config = dict(
    encoder_arch='convnext_v2',
    train_examples=78125,
    input='log_mel',
    bottleneck='denoising',
    downsampling_factor=8,
    decoder_activation='silu',
    decoder_widths=[64, 64, 128, 256],
    init='xavier_uniform',
    optimizer='soap',
    beta1=0.9,
    shampoo_beta=0.95,
    eps=1e-08,
    precondition_frequency=16,
    steps=22300,
    epochs=36.5,
)
Rows from block 2 of the encoder, named by matrix and row number. Rows with one number belong to one neuron. Each number is 128 + 24 x the weight over its row's rms, rounded and kept within 0 to 255. All counts start at 0. Numbers have three digits each.
# gate: MLP gate (encoder.blocks.2.mlp.gate.weight, 256x64), inputs 0-63
# fc1: MLP up (encoder.blocks.2.mlp.fc1.weight, 256x64), inputs 0-63
# fc2: MLP down (encoder.blocks.2.mlp.fc2.weight, 64x256, transposed), outputs 0-63
gate.89:081111105128129147152162110116136144086076093101119117147145148145138119125139136150116094147132133129165124142145141129170128159123132118146151082114123171120112096129136128191131087120163082
gate.90:152144114144155138165225110146132130158163139115135103108150171118140141136126157109127145112140161137146121130131146159145141107105091150168153117110115129123107092139124115173133140171132137
gate.91:129115125127114115130127167116126085139132134130122180147147110147130118166127119068149165127123113137169158129120149143079115108162133120183128167105105129143131123127110114144139172181131085
gate.92:111128154125061140104104139103130147165088108158121129137115123156110119125131110137156097142146114134154120083102113113133127164171192134169097134131161107160158133127118105109124087128114119
gate.93:081165115124143119137124144115120125081094131128074124141147104158122102124145114147126111128133157134149195142143089179132098111105150101139134178143117152120099160123142079120134117112131121
gate.94:114135159106139130094109153081155157118096110148123137116124109122083132087118120126127091180103117139144119112136140153151133167134159084149082164097166145156146141111098102128150149101129131
gate.95:138137131157119113092134161134096105203113131118162101139125170143094071143108151104135152144126141143104109120155119076149115113114149139165122097120124113137136129125106147097135160158092126
gate.96:108119141129144128131170130092165119124117160149138138117105114173151134115167115112079091110136164100157170148159098109122154116104109135126118096126134132079067145127126133161152139132151098
gate.97:158163077153129142071142120153150126115119089126162145129109126185143125161124126113127122125135122147111149170127110132132121155136099166165081132152126161142128133139170153102118155125128177
gate.98:095155127136158134122161098154122174080107151157106103110108132084136145053121138151147120148154136135104107113099152113151121122150148158144071117134115166134143148125090134128135111133130124
gate.99:114114095126113120158117131141137126073134123146091092146146120129125140130145130104116109143093125160126131136148113107221113108149127104124145168135151137137194131121113122112135072137132156
gate.100:143148155135145140151134158151145143125089122154129081146141119135140135116129092178151092156149154136154131118111130138143166135202171131136116148144145124162166158128129124129151102134186139
gate.101:126101112108156124101122147091122151120081114112105124127071211125121098146119102101131117118130112111148104113134134128111135100134114162180149136114150119131105114113090110129149120146127071
gate.102:148123117134132132114160125124148153114147169136166156132116115148180182146147176080130137146140119124136151173124166127134146162129136150173123100110190123160161134130118154132144121155118126
gate.103:160121137137133137129153123141177092161151163128159120144140140123115120135140128095120172101092141131129116149146149094111118193100102153169104149135081146159144120135166127108113173156116135
gate.104:138143161156101123163118122157113119143124157119126149141129105088156171135134064127084148158118107084130120140126109117109162092117138117161152147146097154100164124152162113113110151095109104
gate.105:117103123107131107123129093108095116129114130124130114108137108087118138107127131105107092108142099118113077100123122091111123090152120126110117060071156110114109080107092114141118124079114107
gate.106:119125102124162125161129105108161122146169150147105111141127107088144148110131186136112147139128138123144171134159098165109088108138161139152156119082179133124151125153159149110118140155093118
gate.107:109152104138059125125136137116177147122130168094106080116133077117177156145108098102118106118136119123111124155129148122154172152099155128159125099122115122109144102107157130131140112109157114
gate.108:172111123128167118135143108156136127153155168116131132148137106110158136120130175112139158105150089132154162173123098154091133091154141112113141138146140131118159109138138196127122161173115137
gate.109:137104117118123121139111077122169119123146150131154104137140174096103151131088140135122104126089125149119091129120128086120104126093123136115107107138096112141092077120135191084135118126101090
gate.110:134151125098114133127110147157135098092134109147128109140122089135137118177132119158112085106105140127091156144157171080121079151122138116138108104127178106130140164135151095123120116071111130
gate.111:100101088124156138103119103157104127063146123133148128144137084137165138167136105125128133136105132122088128158117144135092132101147141176076135091120160104147148163133119165148127141097132134
gate.112:144119145133134125195168170139131107138163168143108109127172149117130147126128133162136139132134157129148102116148139136075090107155153136118139106092165102118166120146144157144125183107122136
gate.113:121158116144092125115139078095113101114089146135145080126123122162123134118141129172114135135163127126125084144093152109144133114171139161120086083140143106102156115124115153147135145099119183
gate.114:099120142128105140108123140132077172104155147144114115123148127108121155134152142137105138096149111122102207121117102153100146096154144154119149111120112134125124147129157107088094088070133131
gate.115:111146080141173131140121108092145138151101136132139112119151114152207139140125142116131125120123129119137096125078121108090148155132097147202101116115122117148098108109144154132158127155125132
gate.116:112110147114160122156117079152125146050148144126131119104110100101118162142107104133111118141104139128098122125116149110129114159095090119086123120186101132108090118124135125109115087094146120
gate.117:162112135128149126177159126132128107127084150114138129120128114085137116142110117055163130088155114133126162160111110102140106078140136144124125132129111123149089115117171149142136132096178149
gate.118:138129126140137125149164082145134094110144123120188083144113105150131117161125130115114160123126144148093133160143141117118121157117075175153127116166082150126108105129171145096120144130139170
fc1.89:099138107159102109106117134101132177090081176149097130103118181122154160108101172133136136168121146101113147110160157121104111116131152114139107127101134150116149130124136176129141115120115094
fc1.90:143120134141129141164127203137121143118110137131099124127104125143171105104151127200137125114145154130118130144103134129153153115152120153121187102124201116126162144139140127125139132103154146
fc1.91:148128118158140140094128159078160142118160106125147164125102121141135129152146089121149152138133132107109110149107107172181153129096092156177163166141080137151110118132115106139135105124151144
fc1.92:072120106131091136142161120115111094168130123115095116099110173111123132122146135156130110090131140101118105109130068147102109102105133159151133130124095127118075124131133087157099132083122143
fc1.93:099111171119116116112164145121118143085111092120101148055093145125139127124123157119146111141146126127148114109111165134075153142162133099106113136104088180123112127102100133140131148141158141
fc1.94:134114130150122116162126146147130096134144143105129098117129109123169113140134126117123178099130130114085124157124121121095132087099103148076167088124077117093135104139180164125107136089135158
fc1.95:149138125149129114117114126126098109167119117122144099132137186160074089169113138131125155146158157160140103135186101120130109091127119137162143103103128136135104075133111122136137182137123116
fc1.96:116101113105165141161133165116107083156120152135111140147143118181125078125138122103140151134109110130125149159154077143127106065134132162138148096156120160163093132104119134140118116134144101
fc1.97:107115136103148121116110116110148125131179129135140147135133133123121090115132109122114129122108114126118103128104087054143123163098097154094164079111090125120099100123124119121113096056120120
fc1.98:168119145119129119136105113118153141108078191147149106104146161112104126109146154159147082147123138144097126105125145082152095110135171119111107092126171100140136123120108101122133159101099135
fc1.99:145126177131068122153194148146105183128127159136130118091129134149114118111138171086124151102134109112100147107107100122098139133121112124128085089138144118138125154127126108161141106144157113
fc1.100:121143119120122131106108129086166155122127078143110130140137121140128182170130158113123108172126125137154150110139143171144140115156186094131130160062162141153131120128109108133137145154163127
fc1.101:094089067112127124085089141109097085144111084126092124129105091113124078142131106134107148100110109088087114141129101152139124130127099161125106102104143119139134134115135151092111136125108137
fc1.102:142128093156134148152139149115124158175137156141155167128113176149141139136147146154142155125147142136150120139131097184185164169121124171168151148136159155161127114145152123125134109149126135
fc1.103:142135100142129135107143132137150096162141079106159133097145175125133141116133150137138124117140125126148130135138083154129116063147131137148092131095111135141119085130125170190129135161141183
fc1.104:164130117139107127160150111133147114141143123121083102165181141131124118144133138103146133124141149136125149151144101119054147147161079109141132128135153089165121108115107085114107108152178133
fc1.105:157112084139170130105086087149119135108093130140148106151079194133147132116131168141139138111130135130142106123124103104164144112121120155162116138120124162149096109128141186104138123158122144
fc1.106:146101176118161119118136097147138111116185122102133119128186073142130121149132126091114145142112108133117138148145133123081122075116121105073134121105099118106110132128118169151120163117143122
fc1.107:119128139126155145118112079187131093116118153145122137117129113105136119064118129182127091112146138119118090147118131097126121148151119171129085106138126135153135155133127202131122160145137125
fc1.108:151158148158135143148127138182131149139180145135127110146164121126165139132135144172150133142149169143140142146126181131122146119155161145149173112137155105121163154157137158120118157176158135
fc1.109:117091110128110120105142132089154109154097135122099114153093169113115086106110140106128161107116094111137157128128079135086136108107130146152092138105110140120121138122142113062096137144079108
fc1.110:174090125108132117087110121125107123168161116119157178134138143120117120188109191108147146083100115146135163135100115113108113112121124090133126119116106132138135110125136129096111177151103122
fc1.111:160140133131174124160131156149172127137167164136129168143156102119156150144123152102133154145127122137151148158154178176119122143143141093112165138135185127143150106143140130109132176144137109
fc1.112:140153123139160129140150071109149151096182072125152138131120110125138131176124103113120132131120156119101164113182116078133128121088094156153152149125132138103102108132152146137131092121133125
fc1.113:097122137121106113123083139126099085074102111122131131126093110122108102123100100135129093117093146112103137115106137083132092100107100108088113131137092098111100122109114113098109103068135143
fc1.114:130109091149151098110123138118130116132100141096099114114143132124110094143147119113161134086098135157177088155101146090119098120122116165135129094125110154126127135134146112168173146166068114
fc1.115:159112113127129138124095113123186163109155137126113131126168169071134148157089115121123130098116131113128111121146131126128156133120097133140121088109099090133175113126126193154139146137175129
fc1.116:123163124123130124108127129171111079092161149122125128096169096133144140162104094154139115123155141141117076127134149111119100065161149118109141105120121131113112096123134131144133194103111146
fc1.117:153130098159134117105143100111093169116113165167180129130130128102128137128159139161131151174173093146092137089108134137113130098145115099118106086159122149119151145144101145098091115139118131
fc1.118:158127110103096114107145161109156120157094111128108098114121136109136138113105151103113074089099126132150118132121146140117131144089167118150088155075159102181118120101103116111143140164118105
fc2.89:088126136043150151128127116119151122124128145081143101069148122133159159120100122131157077150129113088104101127130096147134092155127134139114123122132154113144117111109103131106141092131142106
fc2.90:161141096123059099114120158149128142140135120114132101115093159062079126163094081115107137160112111101118149113101119116129134137119149153175146139107108112134145124155136109126124101135120124
fc2.91:141095117104149118147118087143169119100117100142105132137155124189177115135158111134137083173159157114131120100151117126147156133138147075108140158149155131144125098108130127147121156158117156
fc2.92:104120078145087105129095118147146093086137143121108121127151153128178161143128095146115126155148156090127177099127106106130147130120149135166144179138114121157171096158142112115132138128146115
fc2.93:176137150114163144117118122075111118162143137116143180157106133104160151111094168084124103139116133099116179116136172155117092132126148138131130124133152111093097120128124130128087111147129095
fc2.94:099122115037168160130135113121125151133089103107106170157138093151130127123146131119117109128091138115091151135101136108125142130144120110099128123138139145176132079113168133120128110154162130
fc2.95:147170130089129143124052106139132142142145127133095143161124142150143104148128117176159121177138151099136165114146096109085119129164146157127127153160138109142151128130163121163108140153133122
fc2.96:111138120118164079119153112140150112143115131122155118125077137149150185097150095087136092138147111176131098162144130100128120140143180146132112167126128144151142142088133150120132102089137131
fc2.97:077117157077117154099142109104083112127116124129100177125085130116105132128111138127137124185125120128106107164137145107158128136129127101065130135153105180109133143103133117144154114111130108
fc2.98:139120163124122108116136072121093107122121123150093136128095143131180100168128118112114138133138106177148114133200170160176155118137148122143131165099142125107116103155118142133129156132120131
fc2.99:098088109179117146091124161112129142132130147114167167139146110127126153174128154093133140129105094133107090109157154094195155117119146107161132116128141137142125104147121131136131103169145101
fc2.100:148123096136135118115120175104179140145132067163122174125132137151115117092136121131155138175109138094141158153141103113136108122143135103135143138143120131145144156062157147149117121112121176
fc2.101:146112177127137099187133124142127154109113119116115153167105106138133125151156137096149126158153194140140130159157140120125175123137185119115147161114117123121146158102173152142124149146141139
fc2.102:098118128107147106143155141104136177172169138108112108173118109093112158108121147114168126123132145136168127176119115106097138119115195158130133091121120119117103169128152146119140150145148140
fc2.103:095130123116094147124116156134123127128157154122090132134115092117105177107122144169143164117119137111130066209120107133118109136128102134107133133110132175091112143153096125136121163135129098
fc2.104:179092141145112120128128144132112133156131148083156128121112108141122121117112044085167142144106139153142113121130098145111107128160128123101135144184158152148130159149101162114115127113134102
fc2.105:146166141189097147140160188122153151147146156153125145125146118132152148113138178103118140137134136133153143153141118136147121118125101160183125145130126136099109159147121156170128174114158111
fc2.106:126121159161073137131136135126120119114136140137141090095120137094143159130136142135094145142126076153163178146137142110111107123107096172116113098112119136121097180166142110093127108085151142
fc2.107:151104140131110135116148146143148114132124126103110122123164168128120136134115133104121111141104135152068141136118171120123121138120052129087124186137113134165151110134195100106144102135129100
fc2.108:127114183096166102131090148135150100127132120137101137106140104124109120108148112107190154130135114127152088199180145143098134130141142102108134113112104121096146100153113130105122117102125123
fc2.109:105137148114143161087137140118124131126128150137161130096123146101112105138111126086114083118120144139058098078123086133104108142150115114152122130166126138178132129087095126132158103143089131
fc2.110:118147145133127179104147158120106111111136159129144142090121136130065165156094108143153103164107133115098106132133132109125118159130128119130141167157130168097146130108181119106161095135140085
fc2.111:155106125165092100084105120150124122093111110127124121136148117141122142143163097103080124162140072138147156100146172116141149126145081131120137167117110112133156104156119103102134153090146106
fc2.112:141095157168102115107100094106125098071152110123100116136162120162096156108148113159131087149131127105126116108122104155112116133099084105117125148115135118080101103133071126121114103116133135
fc2.113:136111080150146109123069136106130108134118146117143137128101089132139122157125093158124117071141115095183133089152075115135114127162159144144140111121113115112138118151080116149104118106141106
fc2.114:141103155113174140136086115141127140146124153156121132113155118142136135129084111115089137132140162143128119171097159147122174094080119137141181132180101131143144092156146118120150099146151112
fc2.115:127133082131158093115145125141122144121157129155171113156129111132102115105140087128105156137124100127148153180127148109121141107192065146129107155145084092087136155136132138111131113117132128
fc2.116:149086110186119093164077132091142141119122101112094122110125104155135170093137135136135126109169151098183134133108153133086142126124164117106125090109134115115117115149114139122099135147136105
fc2.117:144122100130129109113111153160163179098141128151135097145072104142113096120141144125152121136075119167105119162128132114120169114133124117137144085117123102099128128110114059126158145117151154
fc2.118:150158160108194147114130105160084154124117108099145138130131111119089089111129105116157138094105116126109142148137150166120132122121184118108115082124084089123123105129147137152118095151135115